config.toml
dataset = "short pieces for a synthesised band: melody, chords, bass and drums"
n_mels = 64
widths = [192, 240, 288]
optimizer = "normuon"
muon_scale = "match_rms_adamw"
lr = 0.0018
batch_size = 384
warmup_steps = 940
Rows from block 13, named by matrix and row number. Each number is 128 + 32 x the weight over its row's rms, rounded and kept within 0 to 255. All counts start at 0. After the name is the row's rms in percent of the matrix's.
# short0: shortcut pointwise conv, stride 2 (model.blocks.13.short.0.weight, 288x240x1), inputs 120-239
short0.41 103 [142 131 146 190  79 112 103 118 116 113 120 156 109 186 120 146  64 137 133 109 184 123  73 137 120 144 167 157 135 124 142 155  80 112 145 108 125  95 110 125 109 171  80  83 123  91 180 191 122 140 111 164  48  69 148 129 141 197  95 102 147 144 126 144 100 157 212 170 114 153  76 124 103 119 110 122 140  97 170 122 131 104 111  55 112  92  96 131 152 116 173 195 113 118 144  81 117 101 111  81 163  98 163 166 100  94 166 103 128 162 124 166  89  71  92 116 134  66 129 103]
short0.42 103 [156 108 109 102 163 117 113 167  95 105 166 152 148 151  90 128 155 110 118 112 136 169 140 122 128 125  76 106 121 178 152 216 162 135 133 116  76 130  70 206 122 129 133  70 157  83 173 121 104 137 138 135 105 150 182  98 108 149 118 144 124 181  84 145 134 129 127 114 114 129  87  96 137 121 101 119 129 128  92  85 148 135 119  66 133  79 105 127 126 126 143  87 167 138  92 174  94 144  70 167 153 154 110 126 171 115  74 115 142 118 147 127 113 191 146 131 164 169 144 182]
short0.43 111 [152 209 137  97  82 129  89 148 138 104 123 153 101 183  96 128 116  70 138 128 120 151 154 138 136 117 192 148  65 186 132 131 147 128 109 123 175 150 134  85 134 100 160 126  93  76  94 128  48 153 130 126 152 122 105 137 181 153  84 127 114  69 100 143 158 103 137  80 157 127  72 153 142  71 144 115 111  77 139 134 125 138 172 104 148 108 143 102 154 102 137 125 116 115  76 116 102 110  87 185 180 191 153 109 124 126 115 173  82 144 177  65 163 187 130 128 162 123 103 151]
short0.44 099 [120 137 111 108 184 163 137 191  81 141 103 132 144 129 130 119  77  79 142 146 145 147 112 191 144 167 152 126 108 170 166 136 128 163 133  48 142  82  70 139 160 128 142 118 108 125  86 147 182  80  77 143 159 133 145 151 160  76 115 122 162  94 133  79  75 146 157 135  91 121  86 108 118 168 142 136  76 131 161 128 161  65 175 140 162 151 100 102 154 141 170 128 124 143 127 112  84 132 151 137 102  78 165 143 170 171 191 118  96 176 141 136 149 152  92  62 117 191 167 105]
short0.45 105 [107  68 154  69 104 149 164 106 111 113 122  82 105 136 165 159  73 172 118  71 140  84 117 134 112 132 136 129  71 170 171 121 165 146  89 201 134 160 138  98  97 162 140 129  99 113 124 145 140 121  90 194 137  74 119 139 193 172  81  92 155 109  78 137 130 128  67 130 126 158  93 104 121  84 107  98 129 125 144 116 194 114 163  71 116 141  77  98 203 104 141 175 121  91  78 163 115 109 183 184 129 120 122 147 149 168 141 147  64  84 155 119 119 172 141 174 134 171 117 161]
short0.46 104 [115 160 117 113 141  80 109  82 160 163 159 100 169 163 135 160  99 138 121  76 137 129 144  85 133 114 142 162  88 145  36 102  65  96 141 124 116 129 148 133 144  70  94 132 157 148  96 104 175 153 135 100 134  80 140 181 133 179 144 201 132 122 136  94 158 112  97 170 135 123 117 100 111 111 101 113 136 125  98 147 132  79 146 125 121 135  64 127 182 103 179  37 101 115 134 128 115 141 176 114 135 156 193 147 142 133 192 185 159 186 165 123 148 148 148 100 106  82 188 110]
short0.47 098 [173 131 172 114 127 148 109 124 113 137 140  88 118 183 136  87 107 119 154  85 115 143 154 120 158  85  76 129 132 135 144  89 121 143 135 116  84 129 138  44 151 118 146 162  89  93 115  94 113 166 146 144 120  83 144 119 206 110  88 125 123 146 129 107 115 134 160 121 125 181 135 129 199 120 107 193 156 130 123 130 153 101 127  99  79 132  69 119 118  55 149  78 150 181 151 135 115 125 161 161 169 115 172 181  80 106 147 121 139 118 144  89 136 183 157 190 143  62 150 108]
short0.48 100 [151 200 138 177 165 149 164  81 146  55 171 111 131 123 136 198 118 131 157 115 121 154 113  85 153 132 102  98 110  81 140 175 108 139 101  64 167 167 139 153 150 100  91 161  99 118 165 110 154 159 156 168 102 135 153 195 133 129 136  77 111 126 135 187 118 114 162  92 139 134 158 197  84 135  76 143 117  93  26 118 153 144 130 103 142 117 187 174 100 125 139 102 100 189 132 119 156  73 121 148  67 179 184 131 157 156 100 102 133 142 121 157 142  91 135 104 114  96 157 162]
short0.49 104 [140 197 161 150 115  86 134  56  85 137 150  90 134 209 161 100 153 121 144  70  91 110 130 101 134 153 120  35 127 159  73 140 148 207 133 168 117  98 135 159 137  47 135 172 126 172 117 179 182 104 150 161 151 126 147 154 143 119 113 152  90 129 101  97  78 122 127 177 112 170 132 146  95 109 215 110 151 192 101 109 142 153 168 121 106 101 120  95 106 151 136 149 165 110 117 196 184  72 138 107 139  99 132 183 110  98 175 189 138  63 101  88  86 131 149 136 174 104 161  79]
short0.50 110 [110 140 103 252 104 148 126 110 158 159 171 134 104 151 118  94 116  97  86 142 162 144 182  93 118 128 102 114 126  83 155 128  69 134 157 162  81 105 154  98 180  98 117 163  93 113 114 180 151 163 167 106  99 105  85 163 140 154  77 134 145 125 152 169 111  57  99 147  72  96 145 127 213 134 111 108 165 114 176 158  59  98 122 132 133  97 112 131 133 198 130 153 100 108 139 150 160  88 109 127  32  82 122  76 181 153 161 128  98 159 138  98 133 121 105  93 167 110 136 107]
short0.51 096 [153 208 100 103 176 150 163 158 128 197 124 138 168 147 148 118 115  78 111 103 136 100 111 146 144 167 161 121 127 125  37  48 108  95 154 163 136 133 183 116 178 174 110 120 117  92 123 168 152 151 141 122 203 188 147 135 109  88 123 174 105 169 110  75 132  90 129 145 128 120 180 115  99 150  70 119 118 178  78 194 127 134 131 124 168  54 119 131 103 164  76 110 123 118 199 176 142  89 160 159 120 129 138  90 123 109 134 112 161 113  93 151 138  34 139  50 100 149 149  94]
short0.52 094 [ 95  84 183  81 145 122 167 187  97 168 119  72 115 137 160 107 117 112 105  54 142 140  99 155 134  98 159 122 128 113 129 119  59 133 110 115  98 126 234  80 147 182 116 119 160 142  71 137 105 120 122 150 128 105 121 170 153 101 160 135 125 160 127 110 139 156 132 150 117 143 222 148 167 144 173 155 112  93  99 139 122  63 169 145 142  83 133 127  75 107  84 142 119 118 128 148 155  92 158 170 120 161 195  91 126 144 170  60 105 115 132 110  89 110 141  89 155 134 109 154]
short0.53 109 [105 138  69 138 104 107 137 107 153 175 124  79 135  97 178 126 165 161 115  78 107  81 131 135 130 114 143 127 142 109  21 119 111 148 117 158  47 132 150 123 126 119 116 136 161 140 127 130 135 102  92  88 153 188 136 137 156 174 114 131  99 133 157 104  43 119  87  19 134 130 167 103 102 128 129 104 130 175 127 116 165  83 166 154  88 136 141 161  98  59  87 166 199 182 160 106 140 148  89 117 120  69  58  74 122 147  86 103 101  99 107  97 100 129 152 128 148 105 185 113]
short0.54 095 [ 89 193 108 111 135 180 126 153 171  88  80 132 122 121 116  99 110 118 150 152  80 144 162 163 117 107 164 112  98  74  96 130 143 183 143 113  92 150 105 127 149 172 148  94 112 109 141 215 134 111 113 120 151 122 121 139  82 129 182 127 145 138 137 164 137 125 159 104 208 113 119 162  32  84 107  85 126 185 111  64 139 135  82 115 160 136 192  26 135 114  94 101 131 178 189 139 112 138  96 207 147 129 114 204 116  89 134  90 159 103 124 165  96  99 120 146 176  79 135 112]
short0.55 091 [137 150 117 162 141 123 127  54 151 136  49 129 144 107  54 160 155 123 168 103 154 136 126 159 109 101 179 169  83 214 121 129 113 116 101 119 116 140  96 100 154 108 110 116 120 134 115 107  92 140 176 175  99 169  94 121 199 144 140 131 113 168 125 108 118 171 195 134 106 122 162  74 118 137 157 142 106 130 117  83 165 180 151 103 140 170 164 103 133  67  84  95 104 133 150 113 170 110 145  81 134 108 119 113 134 159 160 104 147 134 150 124 180 122 115 201 182 116  81 105]
short0.56 100 [112 145 191  96 129  90 125 158 106 120 147 135 186 135  97 144 116  50 171  93 137 152 163 110  96 143 148 147  86  66 122 122 126 132 125 143 123 134 175 138 114  93 187 169 187  99  61  90 139 131 119 164 183 130 120 113  80  63 102 148 105  83 102 178 101 133 151 127 165 118 113 105 102 128 111 148  78 101 159 103 158 145  98 229 129 108 151 113 102 103 134 114  50 172 148 145 115 113 134  91 134  96 142  91 160  97 183 145  95 188 187 140  98  99  67 133 181 153 144 173]
short0.57 095 [166 111 126 123 115 139 149 129  75 168  94 155 144 101 193 165 156 112 153 113 136 109 107 126 219 111 137  93  76 133 136 130 106  15  72 156 106  78 174 146 118 122  79 157  99 143 102 168  95 123 148 139  73 100 100 101 116 147 114 166  85 107 145 101  73  71 119 146 117 195  95 181 118 202  86 150  76 158 103  96 182 116 154 126  90 182 153 152 126  99 124 134 111 101 158 132  93  96  99 187 125 146 138 144 189 124  88  99 127 146  90 124  95 124 142 128 146 120 155 103]
short0.58 096 [139  83  94  51 169 112  73 104 110 122 132 150 145 130  59 193 151 125 114 119  98  88  90 102 117 159  98 130 198 154 192 112  74 136  74 109 137  79 178 167 120 124  48 144 156  81 156  72 119 142 132 119 149  93 116 112 136 166 140 174 106 107 150 146 223 157 136 128 152 155 110  77 136 118 121 163 134 160 115 133  86 154 135  86 113 142 127 182  77 145 130 113 165 116 102 142  76 179 163 125 116 155 133 140  87 183 150 111  80  84 132 176 155 131 124 128  84  90 101 138]
short0.59 101 [ 77 108 160 158  67 113 154 142 104 133  78  89 106 141  81 183  64 138  93 104  98 195 182 114 130 143 156  80 133 178 121  91 151 118 104 167 112 139 142 105 108 173 136 119 108 131  59  98 157 130 108 100 164  32 107 136 132 153 199 147  80 150 124  96 119 130 138 170 108 135 167 107 116 156 119 177 127  93 115 143 141 100  95  58 173  98 161 124 138 119 164 158  89 140 110 154 149 160  94  62  94 143 138 168 155 135 187 124 158 123 164  98 159 111 109 152 121 119 130 153]
short0.60 106 [115 125  96 126 116 128 113  99 102 119 165 173  54 120 152 136 125 169  87  98 111 155 155 169 125 146 133 149 125 104  81 106 123 109  83  92 106 100  63 187 101  60 177 136 127 125  93 144 149  99 104 119 162 140 135  88  88  85 170 155 214  99 144 110 143  87  84 127 113 170 148 120 131 109 210 185 123 126 116 162 115  85  71  40  88 119 189 194 146 130  72 129 119 117 108 151 119 139 146 126 145 104 145  99 179 158 178  94 151  75 152 110 178 129 153  77 123  66 131 110]
short0.61 100 [ 88 121  78 138 184 133 140  83  84 114 134 170  74 119  97 123 137 141 137  95 150 107 150  70 115 155 161 143  76 124 101 122 189 134  98 114 143 148 131 159 163 139 173 105  86  64 103 104 103 146 157 143 119 151 122  97 102 244 142 147 125  90 112  78 160 116 164 162  78 127 104 120  98 142 204 119 112 120 121  71 111  69 141 144 144 173 140 129 137 109 192 111 135 113 142 191 103 141 163  85 175 123 134 142 126 104 104 176 116 137 149 180 134 125 134  81  70 145 172 132]
short0.62 100 [ 85 151 108 140  98 179 116  89  76 142  92  82  82 136 173 139 158  68  98 136 144  69 204  81 118 114 125 115 148  88 154  87 110 150  86 133  92  85  85 119 117 180 140  91 134 175 194 111 124 122 110 164  78  81 121  83 163 127 131 158  59 197 156 146 120 126  76 116 146  67 109 114 130 111 182 158 126 149 143 156 155  98 182 139 142 124 133 182 122 156 102 106 117 133 135 151  97 103 195 103 132 112 107 136 159 198 177 108 195 103 105 129 143  68  95 122 160 186 125 131]
short0.63 103 [138 140 172 116 131 108 142  81  83 115  98 138 104  66 146 155 181 107 142  98  99 158 149 110 123  46 127 120 144 120 151  92 185 117  89 123 119 132 127 178 222 121 125 172 159 160  79 170 125 113 120 145 138 154 192 109 147 113  98 151 165  92 110 133 181 117 108 132 152 110 138  81  49 108  76 130 145 160 126 140  96 118 125  98 136  78 162 169 146 101  95  58 150 102 126 115 130 114 130 105 106 138 165  66 123 142 165 124 110  99 120 176  67 111 143 119 114 147 123  59]
short0.64 092 [ 97  97 140 111 124 134  93 114  97 148 155 128  84 111 219 181 128 159 149 149  90 131 107 121  95 121 148 158 169  65 140 154 108 111 124 124 174 138 133 110  78 212 125 111 122 113 206  31 134 130 137 151 136 106 130 128 135 206 127 152 135 160 133 156 159 123 114 145  64  77 132 141 136  74 116 139  87  69  92 139 126  85 121 129 112 148 176 156  86  99 137 139 136 135  93  86 146 129 179 154 188 158  95 162 107 153 155 160 146  83 153 125 120 135  93 131 102 202 145 140]
short0.65 097 [126 106 142 143 121 163  59 162 144 148 103  96  99 120 141 126  87 182 160 117 167 199 118 111 137 117 173 146 159 133  97 108  88 177 108  76  93 136 183 134 195 162 159  79 130 138 108 135 143 106 162 127 133  93  83 141 112 129 132 159 102  42 133 111 175 161 133  55 160 168 105 143 111 109 177 113 154 110 173 137 121 150 118 167  92  88  88  51 142 152  31 108 118 137 114 115 159 113 185 127 164  54 132 209 105  57 165  58 103  79 103 142 144  77 151 130 143 106 120 118]
short0.66 093 [149 121 129  73 124 186  88 218  94 126 185 116  87 153 120 139 115 127 150 108 124 121 140  99 123 150 135 110  78 101 147 185 126 134 140  97 129 111 141 173 144 127 138 124 130  66 139 116 105  71  94 185  74 122  53 103 120 114 131 175  98 133 169 144 118  89 123 149 188 149 108 208  46  73  73 165 147 157 173 159 123 118  57 171 147 119 106 162 161 106  94 129 100 133 119 135 147 103 167 141 108 146 160 105 161  49 149 184 128 124  65 135 127 111 135 110 118 159 115 114]
short0.67 098 [142 115  99 145 102  83 135 122 158  98 125  48 141  84 112  98 104 104  64 140 171  89 145 149 166  88 138 137 129  91 113 117 157  98  97 119 125  97 108 103 171 118 158 153 175 130 131 149 144  94 110 124 173  73 148 107 110 125 145 141 138 159 141 180  70 159 101 120 118 124 133 101  99  96 157 169 147 160 115  46 181 130  48 113 179 110  88 143 199 167  97 162 127 179  99 101 179 116 131  76 184 190 140 147 101 161  79 198 128 108 139  91 102  54  79 111 123 163 135 147]
short0.68 101 [119 141 119  83 132 138 138  96 119 172 157 161 125 100 121  89 208 145  75 146 166 114 223 148  80  93 108 159  82 129 176 143 105 127 105  93 102 125 125  74 114 103 163 113 124 151 115  52 115 196 139  95 176 125 146 134  92  99 183  97 152 132 119 143 167 144 160 164 129 102  65 129 129 146 170  63 115 206 154  74 118  99 105 153 116 131 167  97  89 121 134 158  88 111 195  77 129 143 117  69 110  95 109 140 121 157  94 168 113 123 156 140  91 143  88 101 153 177  59 123]
short0.69 107 [114 106 160  58 143 153  94  99 114 150 142 133 138 114 125 158 128 188 120 142 162 153 111 141 151 128 139  93 185 122 162 160 111  92 144 176 145 106 141 130 138 100 124  71 113 111 140 119 120 149  85  90 151 111 114  77  96 153 128  82 161 161  61 167  88  87 141 137 144 153 176  66 110 114  98 194 102 167  82 114 118 118 144 114 134 202 125 192 108 148 117 161 165 175 120 101 123  80  94 125 104 140 136  82 198  61 149 102 142  90 108 162 154 201  99 129 134 104 168 117]
short0.70 105 [107 123 139 138  56 218 140  78 130 164 129 143 162 138 202 145 111  77 133 104 139 105 129 160 103 168 184 146 186 108 113 103  80 127  84 128 113 173 130 105 164 170 138 140 143 159 122 113  99 132 166 181  84  95 168  96 100 137 131 174  82 162 146 141 129 100  85  87 182  83 100  75 120 140 108 117  64 143 114 166 103 103 105 142 187 149 180  83 140 142 115 148 132 161 159  72  99 171 178 132 107 145  81  98 158 101 135 163  48  67 171 120 119 126 123 164 202 118 189 107]
short0.71 100 [ 78  81 123 116 126  90 128  86 122 176 103 115 122 185 167 126  88 138 139 141  97 182 111  97 115 113 107 162 119  87 112 106  67 134 148  83 126 117  82  96  89 137 142 176 142 158 170 124 136 186 105 109 146 102 119 147 174 151 144 113 111 130 145 105 111 155  69 100 151 158  96  82 155 163 128 222 107 127  94 175 132 139 140 178 148 202 160  65 115 136 187 196 117 105 185 129  49 107 148 175  78 137 121  88 141 155  95 130 128  89 133 174 110 104 150 109 157 143 154  83]
short0.72 100 [ 94 162  93 152 125 120  91 116 143 119 173 169 139 141 115 177  93  64  61 179 162 107 132 166 157 139 174 152 131 128 104 108 101 112 177  98 124 110 147 109 124  72 118 120  56  23 188  94 111 135  81 155 113 133 118 133 133 132 144 135  33 129 122 146 107 139 219  83  78 130  95  93 111 125 106 125 150 114 116  93 190 129 202  82 155 112 131 138 166 175 129  65  83 133 116 164  53 182  95 118 135 173 159 172 145 192 157 179 195 123  79 124 108 106 136 154 134  99 148 156]
short0.73 098 [176  40 176 114 167 121 128 152 127 116  90 127 152 135  91 121  66 165 115  96 158  93  89 148 132  50 163 155 116 121  90 147 182 177  93  92 164 125 165 136 100  54 144 161 151 125 142 116  79  61 179 141 151 109 137  97 119 109 116 136 180 143  75 132 108 139 106 171 132 157  89 199 132 140 113 120 159 137 139 148  66 121 145 100 119 119 129 149 146  92 148 131 132 122 179 160 124  91 114  85 117 182  81 106 173 123  95 138 126 154  97 205 165 131 157 163  87 129  85 160]
short0.74 099 [124 164 116 125 125 139  89 114 136 114 100 115  98  66 153 114 204  76  89 114 167 148  91 108 170 115 117 137 121  91 144 112  98  93 143 133 143 137 106  95  85  75 118 153 173 123 141 131 154 156 132 117  83  92 185 165  79  58 137  67 153 123 101 136  99 162 113 127 168 120 139 103  86  90 101  82 141 147  85 199 148 146 153 113 126 146 111  84 167 141 133  93 215 177 107 121  34 154 182 100 156 139  45 124 142  83 143 143  79 128 145 119 137 164 185  99 134 102 118 126]
short0.75 100 [ 98 142 109  80 147 104  89 116 123  89 162 123  98 113 147 103 116 161 145  44 173 117 113 115  90 179  73  96 146 145 129 134 132 147  96 171 136 158 148 132 103 136 135 129 172 129 148 139 170 148 101 133 127  51 112 175 115 176 122 145 139 189 127  80 128 110  87 162 131 155  91  98 154 158 113 194 147 123  95 120 148 108 123 124 205  90 180 125 153 153 142 145  60  94  74 184 157 130 182  70  90 141 125 118 127 117 147 132 168 119 144 101 132  78  88 148 121 164 166 148]
short0.76 098 [154 142 140 171 149 135 125 136  77 105 108 100 119  94 135 170 158 125 149 131 118 203 113 130 101 173 156 144 130 125  54 132  83 134 150 110 126  92 122 148 148 128 120 152 122 193 112 181 140 123  94 114 155 109 130 151 174 116 114 101 148 149 184 144 158 129 180 132  66 158 146 136 129 157  97 143 117 144 107 145 146 109  86 144 123  82 143  58 139 136 149 202 139 125 124 136 133 160 150 144 149 126 111 101  83 153 123 164  94 110 120 101 106 123 122 126 141 121 219 190]
short0.77 100 [130 200 133 175 130 147 105  73 107  87 133 111  88 128 129  84 123  92 132 189 119  74 168 135 122 133  90 101 114  77 144 114  78 127 119 151 136  90 133 176 144 138 135 121 122 117  92 150 162 178  98 129 147 165 137 115 198 118 172  86 184 112 111  58  66 135 120 126  94 117 104 152 114  58 147 189 148 104 121 131 138 124  76 184 118 174 143  85 113 112 151 166 181 172 110 165 119 120 153 180 110 167  69 147 161  98 135 114 151 149 115  98 198 119 141  45 108 121 159 126]
short0.78 100 [123 161 155 115 144 110 147 151 178 135  87  99  88 176 125 137 169 103 105 112 130 102 133 140 156 109 181 118  99  90 101  92 128 122 121  99 130 149 150 112  79 165 140 144 153 138 164 141 153  68 100 162 211 132 168 144 200 139 104  77 115 115 105  88 115 165 139 138 162 116 206 136  91  85 162 104 153 122 156 172  79 105 117  85 178 119 130 129  89 128  95 124 117 181 109 138  92 128 160 157  98  81 147 181  77 100 169 125 148 147  98  93  90  95 143 171 158 174 163 175]
short0.79 101 [ 75 206 141  64 110 143 141 127  90  95 166 178 130 143  47 184 127 182  98 119 138 114 116  75 111 164 119  65 179  84 117 143 127 110 127 107  88 144 162 100 143 143  88 146 105 112 130 111  64 107 111 121 121 105 146 134 134  99  93 137 137 135 115 123 145 136 148 119 124 137 151 136 148 163  85 122  34 118 129 175 131 147 140 160 113 117 126  91 154 119 120 140  96 126  87 127 117 101  76 106 186 192  74 121  63 141 168 130 139 121 176 118 124  57 146 133 131  82 165 114]
short0.80 099 [111 153  90  92 106 110 145 148  95 173 114 107 105 126 146 125 113 143 113 136 133  89 129 145 121 106  69 119 123 117 108 125 183 106 103 130 103 180 133 137  98  92 134 162 149 143 149 146 113 114 145 161 131 155  98  65 131  67 115  93  44 143 117  96 116 130 151  99 168 129 184  93 120  69  62  62 127 112 111 132 110 149 111  57 110 128 178 173 114 104 146 145  70 124 102  88 162 122 110  88 107 143  94 119 131 207 196  76 105 137 143 100 133 114  99 164 152 112 162 203]
short0.81 104 [165 117 160 129 168 154  86  83 126 156 143  57 100 117 145 141  84 157 153 142 132 148  86  89 211 125 136 139 102 141 169 125 133 155 136 160 147 139 184 117 119 111  96 131 100 116  97 143  99 138 126 128 149 144 135  98 156  82 132  79 117  65 126 117 113 117 111 114 124 113 126 108 141  61 131 119 160 170 163  98  76 122  98 121  49 156 117 149  45 116  87 101 217 129 128 161 124 153 163 150 132 132 126 109 127  95 163 146 100  77  89 160  91 103 100  96  97 113 102  60]
short0.82 105 [153  78 113  90 135 193 140 183 116  89 129 211 191 139  98 136 140 109 145 149 164 157 147 170 178 109 161 165 153 123 110 122 153 127 165  58 167 123 129 132 110  92 131 135  81 143 180 145  95 143 112 116 150 114 135 154 128 163 149 192 102 116 145  65  91 123 126 110 188 131 122 174 190 141  86 144 174 168 129 147 127 119 165 113 118 148 113 119 103 110 101 107 193  87  67 142 100 153  84 129 104 144 125 152 157 126 102  97 124 141 110 134 127 100 158 151 155 164 184  58]
short0.83 097 [147 142  73  86  99 137 134 203 125 156 153 145 100 158  60  80 161 171 166  93 115 104 105 132 141 118 147 149 129 133  90 144 163 145 134  96  60  94 148  99 143 118  68 130  87 116 102 104 151  95  89 157  50 188 137 144 119 124 138 100 118 167 117  91 146 116  94 147 132 126 157 136  80 131 156 104 175 153 144 155 132 211 200 137 165  82 142  82 115  77 138 106 121 137  97 133 119 206 148  99 131 131 159  97 206 113  82 147 102 134  96 129 126 148 143 143 178 143 133 141]
short0.84 096 [ 99 127 141  88 144  80 100  99  78 148 131 125  90  96 127 110 157  95 157 149 102 161  97 116 184 131 127 118 151 175 170 131 105  94  65 120 125  61 114 158 128 119 123 137 158  72 106 126 114 107  90 184 118 168 150 145 102 125 108 137 107 149  75 127 133 152 119 113  93 152 115 109 122  44 142 133  98 150 200 127 129  22 143 108 103 138 155 138  67 122 179  95  94 140 139  98 121 140 129 152 144 185 166 121 139 157 107 108 124 122  82 120 149 108 151 137  61 138 146 113]
short0.85 105 [111 133 150 136  97 161 157 138  88 174 162 151 202 136 115 128  95 103 160 129 197 103  97 127 142 109  88 122  92 160 178  56  98 138 103  74 109 168 125 147 171 114 113 148 126 100 149 109 145 145 134 156  95 152  99 132 171 158 164 154  79 154  98 236 171 160 171 140 109 128  84 172 127 103 140 136  89 157 164 131  76 166 105 105 104 162  77 142 211 161 119 117 129 149  90 161 122 163 114 119  87  97 143  79 112 113 126 111 158 114 152 113 105 137  87  83  92 132  66 125]
short0.86 111 [ 82  95  93  98 142  99 133 151 150 175 154 101 117 172 130 117 113 147 128 177 167  76  80 139 107 140  95 124 110  73 149 163 140 146 110 145 119 197  71  82 135 115 173 157 175 109 165  56 107 109 104 159 177 189 115  90 178 130 165 133  40  96 177  86  99 195  92 139 171 145  83 133 198 162  90 139 139 137 100 141 220 102 124 137 136  90 165 110 170 151 154 119 129 156 100 144 158 151 103 120 105 125 121 136 125 144 100 173 147 120 139 118 159 130 127  97 145 132 164 112]
short0.87 098 [166 167 130 135 160 167 126 113 154 140 141  51  86 191 177 135 157 122 108 174  93 104 115 118 158 148 131 125 166 153 132 125  90 171 144 114 159 198 127  76 128  86 123 115 159  81 100 139 151 129 125 134  90 107 182 113 122 129 111  89 130 114  71 201 105 116 146 151 138  71  94 146 135 164 100 149 110 110 101 124  77  75 169 111  75 125 169 133 153 112 188 180 167 182  90 155 142 109 163 122  77 123 136 115 163 160 112  65 212 165  69 142 139 142  63  97 158  75 132 110]
short0.88 105 [154 180 177 130 166  96  56 105 114 142 105  86 128 142 152 140 137 139  65 175 151 144 103 123 168 130 150 110 177 178 156  95  91 168 142 123 117 156 166 128 144 241 102 154 167 146 168  72 102 127 196 128 134 104 111 168 164 134 112 152 170  81 111 175 136 128  52 134 160 104 118 153 135 134 192 132 144 136  93 128 102 138  95  99 123 134 143 149 130  99 148 113 114 104 135 139 120 130 107 114  84 116  70 118 124 107 156 149  82 168 145 161 103 111 113 168 160  53 188 139]
short0.89 102 [105 110 126  89 125  97 188 114 170 120 134  77  86 209 119  89 180 159  99 110  96  98 127 105 154  68 164  85 119 149 148 115 107 166 160 119 153 148 172 153 125 103 105  85 175 136 148 150  70 216 127 110 139 158 108  67 118 130 140 175 103  70 124 183 108 151 131 201 166  81  88 137 114 139  86 168 105 165 149 185  84  73 131 109 118 157 104 122  95  91  78  93 207 135 116 123 112  96 148 128 146 130 109  80  83 125 155 152 183 112 127 142 141 122  77 163 123 126 104 119]
short0.90 095 [ 82 107 150 145 115 106  82 130  97 158 160 121  63 136  99 132  67 188 109 182  81 138  94 124  89 150 115 150 140 115 141 252 142 107 134 105 144 152 166 128 170  96 153 116 151 133 110 163 167 117 107  95 157  86 168 104 146 143  84 150 101 155 189 103 143 102 146  86 107  78  97 107 132  67 144  69 149 125 138 150 147 135 104 109 158 139 127 112 135 108 167  94 115 165  98 148 108 108  93 175 138 152 157 146 106 151 153 138 130 131 193 118 115 107 162 160 127 112 144  88]
short0.91 104 [136 103 119 130 159 145 149 152 115 194 134 127 171  93 117  49 146 126  69 135 155 129 133  81 107 154 104 123 147 165 174 146 134 105 202 133 120 139 181 169 167  54 163 143 140 146 135 147 155  92 104 116 123 122 176  85 142  93 124 107 137 139 118 108 167 125 149 136 107 101 132 137 131  81 139 169 152  80 121  95 134  67 105 117 209  70 108 156 159 201 117 120 154 100 115  92 169 180  96 120 177 118 131 111  98 148 140 163 113 125 133  70 124 131 116  85 128  82 171 154]
short0.92 098 [ 98 133 128 175 121 137 114 130 120 120 191  96 123 115 122 129  91 116 110 132 153 129 135 135 197 128 106 150 129 164 112 115 157 100 126 101 133 152 224 173 167 104 116 162 121 157  87  94 149  95 190 115  91  73  77 129 144 119 112 126 111 123 115 104  75 119  93 185  90 181 127 144 148 117 173 112  91  93 130 156  75 106 138 137 110 153 101 123 136 133 152 125 183 164 161 181 149 169 164 134 125 135 142 138 158  94  99  93 137 185  90 122 118 103 112 135 134 148 140  87]
short0.93 103 [119 133 153 151 104 123 177 123 108  87  70 149 179 180 128 135  92 103 107 106 101 131 127  83 158 119 135  83 156  99 166 149 129 139 128 111 111 154  87 169 114  76 108 132 121 105 115 115 157  76 132  71  62  48 156  89 118 112 133 139 119 151  62  61 150  91 145  95 116 171  81 128 104 138  88 157  84 100 143 125 149  83 147 177  85 128 114  98 142 175 183 150 114 118 101 123 125 153 128 132  99 140 116 189  99 100 136 165 153 160 174  87  61 164 156 189 143  88 115 127]
short0.94 099 [119 106  84 178  97 156 135  99 110 114  89 127 163 177 132 174 123 110 155  82 145 121 126 158 103  57 109 139 165 102  42 162 146 155 122 139 147 103 147 152 139 121 158  92 136 125 111  59 103 139 163 110 159 133 116 102  78 108 123 148 103 134 159  92 192 127 161 153 119 133 148  84 161  82 126 138  55 114 116 161 103 156 115 110 122  75 111 148 164 152 129 133 146 132 159 195 131 115  81 128 100 122  99  82 135 111 101 116 161 192  99 136 106  71 109  73  66 118 130 194]
short0.95 104 [118 137 187 125 104  91 190 125 128 104 140 108 189 136 183  89  83 194  97 117  62  99 100 127 157 150 138 140 123 152  25 112  94 170  80 147 100 166 124 104 157 145 162 100  66 175 104 109 195 115  75 140 114 112 144  81 177 132 122 135  98  78 132 120 146  87 132 123 106 179 110 123 109 123 105 143  90  70 142 118 103 115 150  88 154 106 106 117  90 122 188 140 134 185 131 172 147  98 127 156  80 130 171 135  97 113 142  78  61  92  92 143 139 118 111 111 135 172 165 113]
short0.96 105 [112 159  72 158 105  71 180 109 163  89 144 123 153 177 165 135 122 127 109 148 148 101 179 172 154 127  76  66 123 165 144 102 168  97 119  95 111 156 128 101 105  90 162 136 134 123 101 124 123 153 170 140 146 136 113 109 163 128 109 142 180  79 160 128 143 147 171 109 102  97 191 168 199 102 110 115 118 118 121 138 167 132 106 135  69 101  52  82 101 123 124 142 160 148 116 150 103 164 148 161 109 154 112 141 122 105 163 194 133 103 152 117 139 109 140  60 109 165  96 132]
short0.97 107 [115 157 106 127 166 135 144 132 107 204 153 148  95 160 115 151 183 158 131 134 146 105 133 157 122 162 134 160 126 116  85 172 141 143  97 109 150 103 166 113  76 151 151 190 189 102 134 146 147 110 115 128 124 112 108 169 162  75 120 119 123  96  96 147 124  87 125 187 111  63 169 122 122 111  80 125 129  98 117 157 130 131 184 113 112 130  98 120 113 124 152  81 150 131  90 120 128  89 170  80  48 176 111 125 139  57 102 188 153 112 103  54  97  72  61 144 191 106 155 134]
short0.98 101 [121  58  76 114 124 154 137 121 102  95 206 115 169 127 113 101 143 133 162 143 140 168 157  87  91 183 139 193  86 207 119 143 101 111 115 178  47  75 129 138 161  93 113 108 155 135 127 159 165 145 163 102 107  94  94 123  88  52  85 207 202  95  95 173 101 108 111 106 118 121 124 137 150 100 125 146 111  90 128 126 150 158  81 127 139 112  77 129 128  95  95  85 120 179  82 100 170 175 101 177 114  89 205 146  89 129 135 164 155 115 115 142 115 167 132 135 169  92 131 127]